config = dict(
    cond_dim=256,
    norm='layernorm',
    norm_position='pre',
    activation='gelu',
    qk_norm=True,
    layers=6,
    init='lecun_normal',
    precondition_frequency=50,
    one_sided=False,
    grad_clip=1.0,
    final_lr_fraction=0,
)
Rows from block 2 of a small spectrogram diffusion model, named by matrix and row number. Rows with one number belong to one neuron. Each number is 128 + 32 x the weight over its row's rms, rounded and kept within 0 to 255. All counts start at 0. Numbers have three digits each.
After each neuron's rows are labels from the 100 clips, of 14976 (inputs lightly noised), where the neuron reaches its highest value: "peak on" is the class under the peak. Only what is clearly more common there than usual is listed. The data: tunes sung on syllables by a formant synthesiser.
# fc1: MLP up (model.blocks.2.mlp.fc1.weight, 1536x384), inputs 0-95
# fc2: MLP down (model.blocks.2.mlp.fc2.weight, 384x1536, transposed), outputs 0-95

fc1.185:123014151085104111089145170138125175120079156182088148131123150142191147141121129132135176186127092137151136135111094114173159115103133061111119138118120193113075129175120097117138133110104087107130085148108127148159130098103186060160143138155067157133153141218110146153131128124153159142
fc2.185:167124128129166126099109146171109119147190134118135114103081054085124095195182134072132118143157097126142161149163145121129070196128134151126129133114089063077110121128115170170141110100137131179103124090148109127119084155167096129073132116131139144094183068078116100090157114111191065111
peak on: /i/

fc1.427:115141117107146147105132074139093208085122148085137162158073099116138150141121163113081065142183068136144113130149095146145180133146093127122121096114095159143144119229063110104109163114169127128142180117116131131133161112148066116042128134145140134141136123095113112163150103136127182137
fc2.427:104139081079104099166144142105148146160160209138112114108221163150114135108137117125079205104112124131087179157157147115150077159076148160107081119116122117100161121109195096115094121152106147145138117133139135153142179140162103134116094070174153178196150174171121141071141106164149177143
peak on: /i/

fc1.179:100155125105117091129189168105179124140166103133165102163095102083115167091100138106087079118063124123125132128048142113106140115124131140136136105115194097140091144117072065165166172082136171142186103086150160100102170156106069151102143153144110157119154082108143120133102122112146092135
fc2.179:226072190150136173171108117148150126117097082117127182138145152114147092104107149114142145126147118063102077124231139184141132159136139074136170144125104161099168154124139195164129112114152119091159185122165102135096105118103187112123084078123162148076102144125097142116156129200101117069
peak on: /i/

fc1.189:143088157097189127081123149114142108099086143119160143101110193111152192134115086117138145097095082058151100107090172184135082136136135170152110184123139129120080118121107144105118134068141188175190201123152118148124131121105176110139197166179142075128094098131064118185145104186132140115
fc2.189:135141102108097115162116098151127145161162109140074095133164092151119040137112178144103098166147166181075163104133105090115147161118140086137126116102122102154164107146141137134182109155084066117071074084130123114131062099153095119132060064130121160142150125137197124073149169040159085128
peak on: /i/

fc1.642:142139125047150170138126085109094048150112154181116114132143152105130098129159037162129149105167157111111154160116168106165175138131169078141190170150150079114158124194111067111161141133065090114155128110127081086146139100137051137143098175142120166142101151097137108116088085123107089150
fc2.642:110155146154091093113155166201181162154178114054098153112148077161134121154047167060101138071106128178130137086112134108124073167146121144103061102123127152115110148094139244198105135135191156142123126157133192163153106094098149125113144106122119093108143100147089153110165117098141100108
peak on: /u/

fc1.484:155109104003151148092115073115102065143114133124151147121097134129092151144092120151124090087183129118202113060146109104121110087159062104142132074144105152111128099144171178181146143141112148137108169081148117142129065128116161061178155101166097119165114160103110164116068109027138118169
fc2.484:082125126175118121114138122079085125096077162128153135094123173142088098213141092160158120217144132140177130050152102142148102103119154075047157142114162126163147101162147126116052107080121127115123137093108119099145137093099117074147123155090142120119132151132107127116088162120074094110
peak on: /l/

fc1.368:106086105167152070132116158159137109189086101117136122144101078093145156137195248151091104133074098124129144117085130064131070128142115157118147112113131112153145096169146143127152145134154138127119141152103149137104136129117115083182136139124176111063130128130166183072111155125109122140
fc2.368:091148149132109108108146121132111128203173110088191133117106158136109139136125090134175113144099117172157167107079132143126139150144139104094141120124082143074116203110166091152147155092169128119152129144091142093110112120125143125113147150153056076092140159115171111083108082144186167040
peak on: /u/

fc1.505:156107132129167049174149106132160094176067171082116157167109154095180107081078125058141113158129116112117175176082127140062140201123146137101134113112107134192129114156124137094091121144144149072112115099111103125126131145197149150154182042153161133094137084136119104110203129078133151127
fc2.505:065113150144079131089108144117114152139159117139137179098165139160106082104123163063068144096117069106168081072071151141122124115165166123059160125110103152078101137094163194133088162165146141173128163098103170126127119092138145126095107174162102156146141087126057106143149124183084083116
peak on: /i/

fc1.532:159110136108174152115069130164139155131145129123187120072111156160142180151121073112122126172095096117117149116093161070170193086144099091167107117186161118080133122098151076177123147129156147147154099156177143126130138113149153188130171139146058065130065114121129096147093127117138186159
fc2.532:137136095125103150118161177105145124124076162123118132149155188165162108159115101141166149130135114147137165097104121055075155127204123111161135145163138110137146103170169104174062130132130109169108103061098104132137162131133112123124151097133100070083064150101152115102148167105132139166
peak on: /l/

fc1.756:087124106121124088016138137087141167071063095165183151203209168114126161130133158137142128176139131094107165127137098118126132141089126158175143104120094103113135050159096111089150166098116125167132157155103086159136132114059139183135128125147121129180068126114111133087155097184143105118
fc2.756:127163161156088161120146184201105136101085110139157144144116139101116147113154144172183111126113178039118118141111129190099094155181157104141106065151135191102150036195093100145135161170099183114115182085161109141048131136107107083173149149148177077132169131133198102124101117079154109109
peak on: /i/

fc1.242:127196086151152103123124109102081138102090133102104069157108122084053192076131072150087113210184113178073050136107146220185089126150154140085168118114120066120149091137192140135104148173142126087092115123108159109190072147142103105140150104153107146124105066081109092125113143133134152111
fc2.242:093056157104116125166123096077177107107210170170162124110116193151127107165171153156117155072056123131155141113147075083119139148163111177121135156119151205132143181114074196125157125130132144097095168104206104121109137150094151111130068106130102105103096182129111137060111070123116100143
peak on: /i/

fc1.62:109158096155098109182097120081114080097068152054162180114108099131149101123113164137140146099104213157146155125121128144141138107109093142117176118146145141138127075152141159120140129138123103099113133103086177106107178111096095089104096150141125124110165105091157122084090177074083144076
fc2.62:138184135135128161159126047132089123108138110149142144159093108094121115101169157180126126169161225081119154148137120105121106119082146156151109165127156156125107136085137158128136142151109096077091112111108129123149137123130155075084173109125116116060129091182110123085101208113136125088
peak on: /u/